{
  "image_size": 24,
  "crop_scale_min": 0.8,
  "color_jitter": 0.1,
  "cutout": 0.25,
  "arch": "resnext",
  "norm": "batchnorm",
  "activation": "relu",
  "kernel_size": 3,
  "loss": "cross_entropy",
  "init": "trunc_normal_002",
  "optimizer": "adamw",
  "grad_clip": 1.0,
  "steps": 15000,
  "batch_size": 128
}
Rows from block 6, named by matrix and row number. Each number is 128 + 32 x the weight over its row's rms, rounded and kept within 0 to 255. All counts start at 0. After the name is the row's rms in percent of the matrix's.
# convs0: reduce pointwise conv (model.blocks.6.convs.0.weight, 192x384x1x1), inputs 128-255
convs0.18 098 [166 103 119 106 138  62  86 126 132 147 132 141 139 127 165  92 113 103 147 207 111 103 144 250  94 112 103 113  98 107  94 123 166 121  87  88 138  82 180  73 104 154 115 171 104 157  95 136  88 124 153  94 152 178 116  87 156 175 162 188 127 127  80 189 117 149 122 138 130 147 112 135 130 155  84 198 127 158  91 106 126 143 143 144 193 189 122 115  86 146 142 134 133  78 156 138 110 149 153 185 120 113 100 128 118 153  88 131 131 115  99  63 111  88  50 126 130 137 108 130 143 152 125 153 112 151 164 118]
convs0.19 095 [122  94 138 141 136 166 115 147 137 118 168 134 140  70  81 100 192 138  42  57 122  61 139 137 160 136 164 177 121 135 129 125 138  77 127 135  94  69 212 119 131 121 115 201  99 134 152 104 179 137 145 139 134  81 115 131 165 102 139 127 110 103 124 153 105 147 112 141 139 126 154 178 107 146 132 172 177 145 130 199 147  91 121 105 161 108 154 140 146 114 133 140 130 157 114  24 124 146 106 150 159 131 123 115 169 133 112 173 142 105  58 128 106 108 141 115 164 111 141 154 154 133 120 120 183 122 138 154]
convs0.20 097 [134 137 136 153 120 180 122 147  65  61 154 133 123 141 125  84  92 120  73 118 117  84 100 158 145 139 193 117 161 121  71 134 121 102 107 116 101 130 135 134 158 124 162 109 124 175 174 151  91  84  85 123  80  96 111 180 150  44  89 116 159 140 107 134 131 152 157  60 143  91 109 103 101 107  77 121   0 171 108  78  91 124 136  75 127 113  70 152  78 124 101 107 153 171 140 115 140 101 158 144 157 147 137 139 108 101 127 115  64 129 137  88 144 155  89 133 132 133 122  91 147 100 122 127 116  71 128 118]
convs0.21 095 [121 149 147 109 122 111 138 123  78 157 133 111 115 101 131 116  85 136  76 174 141 123 128  93 109 130 111  71  91 125  99 103 114 143  69 148 179 107  98 151 142 104 199 115 133 175 113 136 109  98  85 114 122  72 113 145 127 121 111 156 102 126 113 253 131 126 161 195  77 138 119 141 136 120 185 149  76 126  89 128 144 158 139 118  88 168 140 163  79 152  95 139 144 108  67 151  97 154 159 119 147 108 127  97  98 143 139 112  76  79 157 124 110 143 113 123 104 155 118  89 114  90  97  93 113 115 115 145]
convs0.22 101 [136 127 121 138 213 145 131 149 159 100  98 123 157 114  69 156 107 117 136  81 139 170 126 108 112 129  63 158 142 100 148 116 125 162  62 106 112 131 144 126 171  86 129 143 194 143 128 107  60 143 178  81 125  87 120 182 131  88  77 118 133 166 149 116 111  96 147  77 154 136  80 111 166 128 130  81  87  56 158 103  97  98  66 113 109  95  83 135 165 132 138  66  69  60 162 169  74 112 127 159 110 117  92 206 109 106  89 123 112 161 147 134 162 108 114 122 121 123 100 123 148  79 137 140 122 115 114 113]
convs0.23 100 [124 138 122 138 137 180  54 149 137  27 166 122 155 168 166 115 112 134 108 112 117 133 116 136 112 143 136 143 178 107 101 119 131 141  69 133  79 141 150 163 106 129 162 142 119 143 116  98 123 162 114 166 114  98 148 173 135  67 127 135 118 132 149 129  83 101 164  86 142  76 165 141 106 156  69 128 105 170 149  57 108 116 106 142 126 151  89 160 112 115 106 152 154 165 130 161  97 148 142 177 126 112 110 146  60  85 127 142 126 126 134  99 142 130 123  85  76 133 135  81 111  97 103 143  69 144 138  92]
convs0.24 102 [119 120 116 113 189 108 162 144  97 125 140 149 155 124 155  92 132 113  67 128 158  69 178 138  76  93 174 146 115 105  13  45 147 125 127 137 218 132 112 153 164 152 123 158 146 193 149 156 105 175 154  90 151 153 109 118 152  77 108 139 135 149 132 166 173 110 198 121 155 121  89  63 110 126 127 109 190 158 101 164 138 141 118  83 132 117 129 135 106 121 124 138  96 131 134  49  62 106 121 119 136 137  96 115 125  80 156  96 147  80  98  71 129  98 145 108  79 130 109 151 109 131 172 120  74 173 176 121]
convs0.25 100 [139 157  68 174  95 136 110 121 136 119 134 107  90 105 106 157  90 108 128  87 142 130 103 125 121  98 148 204 113 101 102 138 100 152 118 184 127  73 139 154 178 104 128  57 132 141 114 150  97 105 106  72 129 106 176 167 131  88  97 110 114  98 237 107 139 129 105 136 139 145 138 127 125 103 109  92  22 104 120 153 134 162 137 117 194 153 179 124 118 112 104 106  56 168 154 153  53 140 129  86 104 125 147  77 120 124 117  90 113 160 129 141 126  61 113 121 100 162 135 108 166 115 115 119 124 133 142  99]
convs0.26 100 [145  81 143 126  93 130 177 152  90 135 151 178 108  46 108 109 145 101 116 141  71 102 129 163 161 162  79 127 132 130 128  83 157  99  96 132 125 107  72 131 155 124  72 118  72 127 169 100 128 127 144 125  76 108  67 150 124 167  82 153 105 158  94 132 104 148 102 178 157 123  90 188 128 141 203 180 143  78 145 129  60 120 108 147 122 175 111 104 170 130 124 112  74 124 132  84 124 155  93 172 107 122 125 133  98 128 146 121  96  53  85 146 149 124 137 147 164 121 138 135 113 154 151 135 178 130 106 197]
convs0.27 099 [115 163 116 129 123 145  55 126  46 156 134 119 210 100 136 109 135 150  58 151 171 100 145 121  72  94 117  98 165  75  70  69 174 156 122 154 136  97 159 156 136 138 123 158 107 185 145 123  85 196 159 137 136 125 140 138 156 104 108 150 129 144 160 139 156 155 125  99 127  90 114  85  44 135 160 176 216 158 146 159 152 150 143 100 172  90  80  98  74 144 140 127 124 124 127  81  66 114 135 113 117  94  91  95 107  74 113 139 152  90 112  99 118 123 167 127 145 162  88 140 126 113 193 115 113 169 123 120]
convs0.28 094 [116 109  98 124 133 136 125 106 157 205  97 106 120 141 120 136 167  97 178  90 126 152 131 212 129 143 127 123  89 123 145 166 133  82 128 101 126  68 176 124  76 179  92 158 107 189 162  88 166 176 167  98 146 109 107 180 115 168  62 224 111 237 142 144 139 141 181 242  94 170 161 150 143 114 149 139 128 108 110 100 128 182  87 169 136 141 123 135 150 106  96  79  89 121 133 149 118 146 129 136  68  97 125 160 150 177 161 153 126 168 153 146 116 163 104 148  72 156  96 132 130 118 106 157 161 177 154 133]
convs0.29 099 [129  91 189 157  83 126 102  96 125 135 130 168 128 171 131 182  95 129 119 115 118 163  94 202 124 142 100  86  97  96 159 134  90 136 139  90 104 107 150 121 121 152 147 156  93 132 124 118 157 109 130 137 135 122  95  77  89 111 111 180  83 135  99 105  75 107  91 108 180  87 123 219 159 213  98 113  84 110 154  79 129  57 144 211 129 139 108 103 179 118 139 136 138 125 200 198 139 173  66 122 120 111  98 143 102  74 100 192  97 160 133 116 160 103  91  99 142 114  59 161 132 109 159 190 166 106 169 132]
convs0.30 100 [165  90 175 142 116 103 141 120 178 102 146 105  58  93 133 103 144 113 124 159 110  71 162  47 127  85 116 110 128 180 153 101 172 134 160 104 153 107  92 140  86 128 181 119  99 111 123 164 102  97 138 105 122 122 108 147 117 145 170  61  83  75  99 193 118 172 147  87 163 160 179 114 124 110 117 148 164 142 124 165 107  98 109  45 132 166 213 105  82  99 118 150 109 189 118 145  93 131 128  86 136 139 149  67  75 123 150 140 109 109  72  82 118  35 119 100  96  93 165 126 135 135 148 112  87 132 111 148]
convs0.31 105 [160  78 138  71 137  79 127 163 130 113 168  78 119 173 121  99 124 129  75 135 122 124 143 131 125 123 155 159 107 131 169  89 104 125 153 125 170 150 167 127  91 117 148 133 141 127  99  90 130 111 135 134 115 142 116 134 200 131  96 122  98 141  59 142 102 130 111  96  88  98 143  10 108  95  30 126 121  84 156  88 172 135 134  91  73 171 165 152  44 129 183 178 136  83 190 117 123 122 137  56 148 124 149 155 136 117 151 121 115 125 124  71 141  58 120  86  96 113 178  96 132 101  76 176  52 140  98 136]
convs0.32 102 [112  54 116  84 128 159 101 114 126 122 114 187 113 147  70 122  98 108 103 149 128  98 151 126 121 196 162 123  77 121 110 143 125 107 120 128  92  92 131 139  78 143 197 112 113 206 104 138 139 104  55 147 154  82  92 137 135 183  68 143 152 164  98 132 136 160 193 141 159 112  80 180  56 150  87 125 118 106  81 125 127 140  85  80  91 119 106 181 113  89 127 109 152 112  94 137 146 110 146 148 140 108 123 142 139 173 182 112 100 119 141 145 107 120 116 152  97 122 139  74 137  84 126 155 165 132 159  95]
convs0.33 102 [142 193 136 173 140 215 104 150 112 145 174 139 147 122 130 133 146 158 138  62 114 128  92 116 133 123 125 157 127 109 135 171 170 172 111 182 130 114  89 127 200  83  93  94 146 137 141 133  64 147 136  96 112 114 152 161  93 150  91 126 106 145 205 137 172 157 129 165  79 114 150 149 126  82 155  86  88 124 150 161  87 204 114 205 170 114 127  66 146 163 124 107 101 148 140 160  43 112  95 129 102 135 136 111 140 166  87 135 135 134 119 155 127 127 139 137 186 143 123 171 134 112 199 118 167 146 101 148]
convs0.34 102 [138 164 153 164 138 193 101 151 124 143 138 187 131  92 145 148 177  98 161  52  90 106 127 139 113 136 115 144 153 129 155 181 142 159 141 136 135 136  65 116 193  91  91 120  78 130 147 185  91 150 109 121  88  85 132 169  80 164  96 138 128 154 207 109 148 144 134 189 105  77 160 187 115 157 167 111  69 155 142 153  77 140 140 172 185 137 129  71 170 137 120 113 112 165 152 153 111 100 105 133 118 117 139 114 153 133 108 157 152 157 112 181 152 125 153 125 175 128 144 169 157  97 183 104 167 133 128 153]
convs0.35 101 [108 122 139 166 154 177  85  98 146 106 169 158 128 176 137 167  52 125 115  79 117 137 109 119  70 117 147 140  58 169 103 111 137 115 141 135 122  89 140 118 143 105 162 101 119 191 182 125 101 135 100 110 160  88  90 117  81  79  80  97 134 140 148  97 103 136 104  66 207 124 120 127 135 151 117  98  52  66 146 143 110 170 127 164 127 156  91 132 132 128 111 100  92  96 188 105  99 168 161 110  63 126  76 121  70  77 133 138 150 152 111 141 136  68 140  72 120 130  77 139 100  75 153 117 137 107 141  94]
convs0.36 100 [121 173 127  89 103 138 147 107 139 225 114 149 108  79 129 153 149 108 172 137  80 102 163 162  51 134 112 192 123 157 134 178 116 141 149 144 133 127  61 142 107 125  62 151 119 142 159 115  89  95  74  49 129 136  92 176 107 227  81 142 117 136 173 154  65 140 129 124  52 143 178 122  78 109 154 143 132 127 112 146 155 141 138 104 148 125 196  88 172 151  89 140 137 172 126 111 107 136 139 145  91  89 132 147 154 221 153  77 135 144 133 106  81 112 111 125 156 129 100 165 150 148 108 174 158 212 118  71]
convs0.37 101 [105 143 161 160 115 219 138 129 128 112 200 120 100  91 152 166 133 153 132 134 126 125 158 102 110 184 129 118  82  84  74 156 107 146  84 162 106 111  99 183 135 127 189 121 163 138 133  87 153 127  53 138 130  80 133 118 118 135 135 133 165 104 110  89 120 103 188 121 143  92 125 165 120  37 133 134 107 140 109 127 102 150 105  99  87  89 104 121 108  94 160  47 127 135 122 184 101 103  93 101 133 187 148  96 157 129 184 120  81 131 161 110 131 167 107 173 119 127 154 148  99 115  74 147 159  92  55 168]
convs0.38 103 [135 117 163 166 114 184 114 133 149 142 197 148 132  98 140 162 119 149 159 157  83 123 117 128 116 197 129 130 113  74 108 151  80 143  86 160  84 142  86 178 143 128 187 101 136 143 103  71 150  90  84 153 100  79 128 124 104 150 122 163 156 129 108 105 109 133 175 170 133 131 124 163  95  80 143 123  91 150 163 107  97 168 122  88  68 103  75 140  93 125 139  57 131 126 140 186 117 125 100 131 128 178 165  99 138 124 173  99  74 108 188 118 136 160 124 163 140 134 157 142  90 128  82 136 139 132  60 179]
convs0.39 099 [ 74 137 117  98  80  70 102 144  84 202 106 159 112  96 158  98 125  82 122 156 118 128 137 193  92 109 101 122 115 141  65 136  79 138 148 125 106 119 129 164 114 151 102 166 122  88 107 135 118  96  94  65 125 182  85  77  65 193 122 167 139 102 127 110  50 142 110 117  63 157 157 135  84 123 124 131 131 116  93 146 136 128 128 187 153 139 138 135 209 117  88 141 117 107  61  79 162 122 161 196  99 125 100 179 143 175 116  78 133  85 155 112 103 191  99  93 139 151  57 134 134 158 123 105 139 188 172  79]
convs0.40 097 [157 131 110 134 181 180 116 147 150 134  75 145 156 167 147 157 180 149 152  90 120 147 110 140 163 168 139 151 162 170 135 160 153 164  71 138 126 148  84 116 128 126  91  90 139 112 156 100 150 164 106 148 159 101 161 197 160 149 132 115 166 149 160  98 185 156 109 109 120 116 125 136 146  94  90  71 188 182 137 122 165 124 115 144 138  84 149 143 105 142  99 113 156 137 144 161 105 145 132 136 156 130 175 205 185 196 126 162 215 125 150  94  82  82 147 171 194 117 207  75 148 105 161 143 110 116 163 113]
convs0.41 098 [103 154  59 109 141 151 101  91  94 159 139  78 134 113 121 112  79 169 138 117 171  74  94 102  21  39 100  94  76 109  82  63 108 151 111 114 128  79 174 129  80  87 127  89 150 123 119  94  84 142  94 121 116 106  71  80  79  63 180  85  94 106 126 118 131 127 134 113 146 151 132  42 137  99 155 145 118  60  88 134 110 123  94 146 129 123 164 147 147 125 169 146 153 113  96 162  46 111 141 110 102 108 112 136  74 117 104 138 136  85 148  75 119 199  93  80 145  86  75 121 130 141 141  74 162 130 109  83]
convs0.42 099 [124 111 119 107 126 173 111  45  62 102 124 125 161 104 100 120 109 164 103 103 128  55 119  84 114  49 128 133 145  97 110  70 107 117  92  93 115  99 163 104 118 104 144 123 109 126 145 170 182 189 161 196 186 124 101  97 133 128 141 149 107 125  87  66 136 145 150 123 134 156 141 122 151  85 135  76 128  96 120 134 179 106 117 186 135 169 187 161 125 157 131 150 122 162 186 107  78 181 158 149  91 105 113 158 114 145 126 166 144 124  47 113  98 102 142 109 200 112 181  43 100 140 178 148 144 160 139 136]
convs0.43 099 [105 135 136 147 140 148 129 101 124 146 232 145 147 133 132  97  92 185 137 144 184 111  99  91 133 101 121  90 111 107  94 129 132 124 110 183 154  58 117 197 133 156 229  97 187 125 118 141 119 163  97 147 101 112 102  98  58 114 169 134 146  86  99  78 115 139 197 156 166 140 122 132 150  46 117 136  81 101  63 100  93 136  76 132 134 124 117 111 122 119 178  83 137 138  98 141  99  56 111 113  77 165 121  75  93 108 181  82 104 118 146  73 122 191 148 136  91 121 113 134  77 125 122 106 163  90 115 144]
convs0.44 098 [147 209 148 128  99 156  88 177  91 133  88 181 135  98 142 180 174 163 168 127 111 138 114 107 109 121 151 170 161 109 134 187 170 152 109 156 120 132  43 103 160 101  64 133 156 120 166 148 155 142 112 171 126 113 149 152 129 190 103 145 124 103 198 131 162 115 139 127 106 142 179 122 157 123 109  96 192 136 123 152 144 176 163 157 113  94 158 116 153 173 102 151 133 160 115 119 129 173 163 183 135  73  89 184 141 209 125 165 172 103 106 127 101  92 163 139 181 149 152 150 124  96 156 160 129 194 115  96]
convs0.45 095 [101 162  84 130  75 109 123 139  98 240 178 109 166 103 127  88 117 134  88 176 101 120 149 220  61 101 107 144  94 130  28 110  98 129  99 162  91 135 133 139 129 143 152 187 103 158 145 113 138 132  82  36 139 161  69  51 133 160 107 189 155 125  96 113  91 169 157 143  65 130  88 142  88 129 161 187 100  95 115 119 163 161 108 193 163 131 169 168 163 141 145 108 115 106 103 117 128 161 102 177  92 125 152 171 132 176 124 131 118  73 129 125  77 186 131 109 164 123 102 102 156 164 158 161 168 194 143 146]
convs0.46 100 [116 161  75 135 126 186 108 140 120 157 105 114 138  67 128 167 152 207 152  99  97 156 118 206  76 136 152 135 120 106 116 129 119 131 129 142  74 145  72 100 128 120 116 138 127 122 159  73 155 116  92 141 146  99 124 121 165 143 129 121 125 100 151  74 125 143 118  97 112 150 123 140 152  80 119 110 138 160 145 148 198 170 135 175 127  66 130 130 166 143 108 131 155 131 122  82  56 169 129 169 143 140 169 196 153 166 146 149 179 123 121 164  93 112 146 168 147 112 209 108 111 140 162 195 132 212 135 150]
convs0.47 100 [104 144 173 169 110 168 106 125 133 140 219 140 136 109 151 145 100 149 127 150 162 115 138  84 162 135 113  98  81 106  94 146 131 134 111 164 134  78 119 186 139 121 222 101 157 126 110 101 152 147  75 142 139  99 117  99  73 129 166 135 158  81 105  73 107 105 196 146 158 120 115 150 130  57 133 158  79  96  65 104  72 146 127 113  51 119 111 113 103 114 181  51 122 148 113 184 111  85  84 100 109 155 101  97 136 112 187 127  94 122 127 101 136 179 120 141  87 142 116 160  93 109  96 143 155  65  49 144]
convs0.48 099 [121 177 111 126 134 162 167 165 149 132 131 116  75 126  63 202 134 114 151 146 128 135 129 144  86 114 136 192  49 137 135 174 123 137 168 191  90 145 103 105 101 126 108 106  87 136 142 113 125 103  69  96 178 111 181 160 182 142  87 123 106 115 214 104 172  90 148  81 108  90 146 138  96  83  84 115 107 128 120 166 166 149 120  92 171 162  94  92  56 122 148 196  99 181 141 128 110 109  69  77 136 129 199 182 169 203 122 158 121 153 153 121 107  53 115 119 100 150 144 121 181 115 147 166 170 171  95 100]
convs0.49 099 [142 124  45 146 141 163  97  87 139 123 116 112 172 137 181 126 182 149 138  86 145 211 117 105  75 155 126 111 197 120  73 159 125 156 118 103  96 133  67 129 104 101 144 161 139 115 199  84 144 170 141 163  89 130 112 105 129 105 144 104 131 176  91 145 135 146 112 150 100 102  92 115 130  66 176 119 137 141 217 142 132 161 132 134  71 104  88 135 155 131 168 114 163  91 133 151  94 153 133 172 150 164 141 148  67  89 119 122 136  67 174 137  82 140 132 213 163 147 160 147  50 145 178 161 159 137 132 140]
convs0.50 105 [146  65 101 119 133   9 156 150  88 139  65  86 129 119 109 104  77 162 112 122 135 154  63 137 141  39  87  82 126 128  97 103  99 139 152  50  38 112 117 153 109 128 104 152 161  99 111 153 108 157 150 116 129 173  96  60 110 128 178 155 113 137 116  92 134 119 123  78 133 151 137 105 150 161 127 119 108 109 144  90 133  95 121 122 120 152 150  92 105 144 118 108 151 133 153 143 101 170 163 102 121  91 158  70  87  90  59 134 106 110  93 104 137  55 122  87 137 122  97  63 150 169 147  96  45 120 114 113]
convs0.51 104 [127  44 112 162 157 139 107 131 134  75 161 151 159  96 126 163 149 123  74 116 127 195  84 140 169 149 130  62 137  89  99 201 144  96 136  88  81 178 164 107 116 152 138 146 148 147 109 147  95 107 103 145  97 179  73  67 180 135 130 128 153 139  61  60  60 137 128 101 193 145 106 156  70 110 111 137 131 159 160  99 106  80 114 123  67 154 105 102 173 150 145 102 156 103 140 118 116 147 144 162 105 134 143  90 101  86 168 171 133  98  84 149 134 142 131 125 166 118 116  93  82 139 120 115  99 125 120 148]
convs0.52 102 [122 160 119 131 183 181 114 115 141 153 126 126 182 122  90 173 118 102 127 142 119  99 183 127 110  79  80 121 128 101 138 104  49 144 134 124  48  76 147 107  49  50 119 125  77 134  97 125 148 140 120  94 214 120 202 193 126 125  98 146 108 101 175  62 126 110  72 144 116 121 179 120  97  86 100 125  54  67 173 164 184 140 138 202 191 162 119 119 164 121 113 142  81 171 204 110 121 134  93 136 103 107 107 123 107 152 155 161 112 123  74 230  54  69 116  82  98 129 135 102 143 116 112 165 153 179 108 132]
convs0.53 098 [131 142 143 169 115 121 156 157 108 179 109 154 142 110 118 159 141 109 141 157  51 150 141 127  61  78 148 145 102 141  79 158  75 173 133 137  73 136 123 105  74  98 146 134  77 139 139 175 122 118  99 133 200 140 152 141 122 148  83 149 134 107 190  71 107 136 146 126 126 168 130 163  78 145 132  97 112 138  98 121 216 148 160 120 159 153 130 145 145 117 139 173 108 174 152 122 132 138  87  69 187 104 180 128 135 152 153 109 116  94 141 140  96  71 129  60  73 148 108  66 223 134 154 114 134 174 145  77]
convs0.54 102 [148 145 210 153 116 143 116  92 109  75 137 145 152  80 127 175 101 133 136 171 126 108 125  47 110 132 149 159  70 108 116 152 122  96  88 167  73  74  97 119 115 133 129 104 135 104  83 166 144 116 137 154 158 160 126 140 161 161 112 119 156 107 149 133  68 110  83  88 140 176 173 199 138  77 119 171  82 134 120 138 136 128 160 119 143 133  86 176 125 164 129 147 150 175 137 102 110 163 140 121 139 120 122  94 122 184 155  78  85  64  83 109  66 112  79 127  16 162 127 100 129 111 112 165 124 133  94 107]
convs0.55 102 [139 158 150 173 134 146 116  86  77 171 154 208 184  43 148 129 113 134 119 155  95 160 117 122  85 117 150 178 101  83 110 156 112 170 111 135 104  91 126 144 131  93 173 116 101 104 126 188 116 142 138 155 127 140 140 100  95 147  88 166 135  87 171 154  78 143 112 134 144 182 133 145 142 113 130 138  80 109 187 141 192 144 148 188 171 122 130 169 191 157 121 135 124 149 153 120 107 157 127 162 102  96 159  82  96 155 163  62 133 100 112 154  85 129 101  74 150 146  98 135 149 155 176 143 133 114 119 103]
convs0.56 099 [118 139 174 122 119 155 131  97 141  74 136 127  98 172 128 135 125  76 159 120 149  83 105 107 135 122 168 171  74 102 136 186 179 113 146 127 156 140 156 135 113  97  90 113 138 199 160 126 122 132 114 114 122 133 141 143 120 119  89 142 142 162 143 172 156 139 141  92 167  69  91  89 125  96 104 147 113 119 140  79  88 129 125 149 135 126  50  89  89 105 138 171  94  86 189 148 129 130 140  93 117 168  42  89 161 120 100 110  95 101 140  71 119  67 105 153  99 137  84 187  87  61 149 121 114 162 108  97]
convs0.57 099 [152 171 138 158 118 156  83 139 121 130 134 170 140 131 106 184 147 117 131 121 106 126 125 133 111 104 156 255  92 150 168 167  74 171 142 148  95 122 115 124 125  76 126 114  92 164 109 132 145 112  92  85 171 137 186 147 137 168  62 193 135 119 228 109 127  71  96 105 101 137 109 136  98  72 113 127  77 121 143 154 222 150 146 162 193 126 119 134 126 128 125 186 106 141 216 118 122 133 109 112 147 108 179 137 132 184 143 121 127 140 105 180  90  46 143  75  76 147 141 100 162  88 114 178 149 154  76 123]
convs0.58 098 [134 131 155 151 135 180 104 135 135  97 141 186 125 144 136 138 165 146 142  56 114 124 114  90 122 150 236 206 113 137 126 196 156 132 165 121 108 146  92  91 160 133  79 119 147 135 148 111 132 117  75 181 124 128 151 111 138 186  91 121 143  97 185  97 131 108 114  88 130 137 125 116 167  99  87 121 123 130 140 126 152 144 138 117 132  94  38 137  88 127  78 179 173 139 217 137 116 139 101  70 170 128 159 122 154 168 141  87 173 123  86 112 106   3 139 101 135 128 137 153 133  79 172 154 108 165  92  80]
convs0.59 102 [152 157 136 163 157 133  78 105 132 131 112 159 148 104 127 115 137 139 105 152  82  96 145 102  96  97 117 215  96 149 134 154  81 163 171 137 157 140 104 158 142 101 131 112  70 141 126 191 158  82 154 106 110 128 237 126 104 136  70 173  86 126 180 127 134  85 105 117 114 128 127 108 129 122 107 104  90 110 169 123 169 144 113 145 199 135 175 130  90  93 146 173 115 153 246 118  90 149 123  93 126 103 144 139  94 118 145 157 115 153 144 179 126  37 120 120  72 120 142 146 163 142 136 135 101 173 143 128]
convs0.60 102 [136 140  81 129 127  91 149 219 123 173 106  77 136 169 137 104 115  74 101 111 139 160 166  97 147 106 106 147  57 144 111 108 107 135 111 163 141 161 162 130 106 141 125  99 124 104  57 107 142 118  76  45 107 140 113 204 113 101  72 120 110 184 157  79 121  63 132 119 115  90 117 112  65 130 152 174 127 102  46 171 137 124 122 101 134 138  89 127 152 101 140  95  94 122  76 136 133  68 106 155 123 151 115  81 130 136 129  55 144 127 136 105 164 144 110  82  85 142 147 108 172 133  62 126 136  95 119  82]
convs0.61 100 [124  38 184  98 134  99 102 126 105 101 152 163 100  94 114 129 126 185 148 155 137 122 147 145 156 141 111 141 134  92 132 165 142 141 144  64 161  76 181  88 150 117 134 100 143  85 126 107 134 140 149 147  95  81 161 131 179 141 185 149 111  91  81 178 133 147 152 103 123 148 121 145 163 138  97 162 191 155 150  64  64  98 113 137 109 174 115 114  93 132 117 134 134  53 117 190 142 195  69 107 153 136 129  72  77  69 112 177  82 116  83 117 171 129  50 170 154  76 104 147 149 120 136 145 100 141  91 148]
convs0.62 104 [120 112 193 149 146  74  96 183 137 118  98 180 143  95 124 171 140 142 124 119  98 121  84 109 142 214 140 131 239 139 118 127 109 123 156 114 135 130 150 117 141  79 123 174  97 126 151  93 148 115 156 120 113 138 124 121 100 190 134 140 133 104 132 155  89 178 104 186 121 123 125 155 129 148 148 166 140 101 190 152 101 106 123 134 107 162  83 122 138 143 135 114  41 129 101 120 145 159 120 151 117 158 137 123 139 124 112 118  98  97 185 206 111 106 175 214 122 149 108 126 115 123 133  99 165 143 145 238]
convs0.63 100 [121 131 143 134  85 190  93 107 102  91 134  67 139 130 110 120 156 130 118  52 181 119  77  87 189 114  73 142  32 101 118 129 121 122 112 137 176  72 135 154 127 118 127  80 124  81 110 132 142 193 140 120  70  60 130 152  86 100 142 108 136  70 105 182 151 113 149 166 137 159 118 169 123  82 181  78 131 158 118 110  88 132 144 141  76 163 138 152 124 137 132  58 117 190 131 138  85 112 110 138 137 164 106 112 149 162 127 147 172 170  72 103 145 178 122 130 142 140 115 106  72  98  90 164 130 100 109  63]
convs0.64 092 [112 121 127  84 119  96 132 158  73 120  74 120  79 113 141  72 129  83 144 100 167 150 191 147 159 162 126 170 137 186 147  87 174 114 114  90 136 166 162 121 164  92 111 182 136  94 167 165 145 112 106 115 104 131 138 111 184 126 134 167 111 135  78 132 103 149 162 123 150  64 119 131 156 109  79  71 155  94 147 136 113 113 147 121 131 130 168 140 125 131  91 110  63 109 165 111  96 137 124 133 157 110 134 117 147 123  84 103  89 147 154  84 119  84  86 161 127 133 106 110 169  85 203 100 130 115  86 118]
convs0.65 100 [120 131 131 135  67 136 144 126 105  63 109  86  98 110 107 135 110 137 149 119 142 123 101  97 148 119 149 166  69  71  83 157  88 114 184  88 138 111 110 136 169 106 111 120 151  97 114 148 136 162 120 168 102  94 119 111 109  97 132 135 116  92 115 176 132 160 121 141 122 131 221 109 120  97 112  22 152  84 113 154 114 137 150 140 152 114 140 117 131 126 144 144 109 147 141 116 113 112 160 139 145  85 165 108 102 174  99 144 172 167  30  96 169 115 134  78 152 154 147 117 166 189 130 117 151 184 126  54]
convs0.66 099 [142 176 111 149 141  98 100 187 146 162 101 139 191 134 133 135 173  90 159 152  85  97 127 120 127 147  93 131 145 154 140  97 130 118 156 179 147  94 162 136 114 153 148 141  73  99  74  95 143 110  94  50 149 144 139 157  95 134  84 113 161 112 155 103 142 103 117 149 117 136 146 136  92  80 153 202 124 106 136 191 160 134 139 176 136 117  73 148 180 148 162 132 101 168  68 126 126 119 123 179 119 165  59 142 209 130 111 119 142 153 160 159 125 206 119 125  52 132 103 160 151 107 120 128 126 119 130 120]
convs0.67 102 [120 127 133 136 159  55  81 178 125 197 138 153 113 172 114  66  63  90 120 139 105 168 165 133 130 102  72 128 153 151 166 103 130 164 112 170 127 131 155 134 135 114 154 133 117  93 109  70 106  72  99 133 132 135 127 182 105 141  87 163  98 130 123 108  95 116  70 122 149  63 108 111 125 172 120 214 127  78 171  77 141 120 149 102  96 105 117 138 124 135 116  86  96 118 135 135 138 140 138 122 121 144 117  64 109 156 114  12  95 140 202 101 130 126 125 141 117 125  84 149 154 109 105  99 132 148 139 136]
convs0.68 099 [129  69 151 155 106 133 152 170  96  88 124 131  97 123 158 115 117 138 106 128 170 182 136  93 182  96 111 148 112 149 132 133 128 127 116 102 148 121 117  81  61  94 117 110 162 111  96 117  92 156 148 129 116 141 123 101 152 102 129 120  81 148 128  91 132 131 146  70 154 116 117 126 147 153  69 145 192  82 154 116  27 149 148 132 109 126  99  99  93 158  79 100 156  86 109 152 108 131  98 134  94 119 124  88  85  63 119 174 138 103  78  75 157 108 108 103 155  87 133 172 142 104 128  77  52  76  99 142]
convs0.69 100 [102 117 207 117 132  44 146 138 130 106 112 155  82  80  91 167  85 160 138 165  71 111  51 117 178 136 131 156 150 120 163 143  86 146 145 127 140 174 100 124 189 112 115 130 132  69  97 162 119  66 179 158 128 144 127 104 127 165 169 186 117  69 119 160 134 157 107 110 118 144 155 100 181 169 105 173 132 103 151 108 111 108 138  93 110 149 174 135  91 147 108 176 131 108 115 154 167 153 110 136 117  78 203 131 117  94 107 177 106 143 111 162 166  13 132 173 185 139 122 110 123 130 127 110 112 132 135 185]
convs0.70 098 [150 118 166 109 127  94 117 101 157 105 161 160  55 145 126 104 116 134  88  73 179 149 123 189 111 142 171 118 109 137 158 134 146  86 195  93 131  86 133  93 123 115 137  81 143 168 130  50  86 116 119 187  69 106 119  71 151 121 148  80  96 190 158  96 112 167 117  85 164 109 134 106 108 137  93 109 170  61 133 134  94 155 134  71  90 101 134 154 168 125  98 145 165  87 158 167 100 105 128 108 101 146  94 111 107  74 108 171 114 145 129 122 106  51 171 147 147 127 100 170 133 122 120 146  84 168 140 126]
convs0.71 103 [126 114 162 135  54  95 147  61 137 121 143 159 101 150 120 118  77 154 104 140 119 107  99  88 129 106 182 165  86 112 124 128  79  85  95 102 115  81  87 102 151 138 138  92 164 141 113  75  83 145 158 173 102 145 117  50  70 108 174 130  94 113 141 133 136 129  89  93  86 153 133 122 139 125  50 122 148  85 111 101 130 149 113 119 159 111 131 106 115 134 113 127 150  99 162 143 103 102 110 107  66  75 180  60  83  83  84 156 163 124  72  86 144  67 180  64 133 122  60 168 101 152 148  99  98 109 129  78]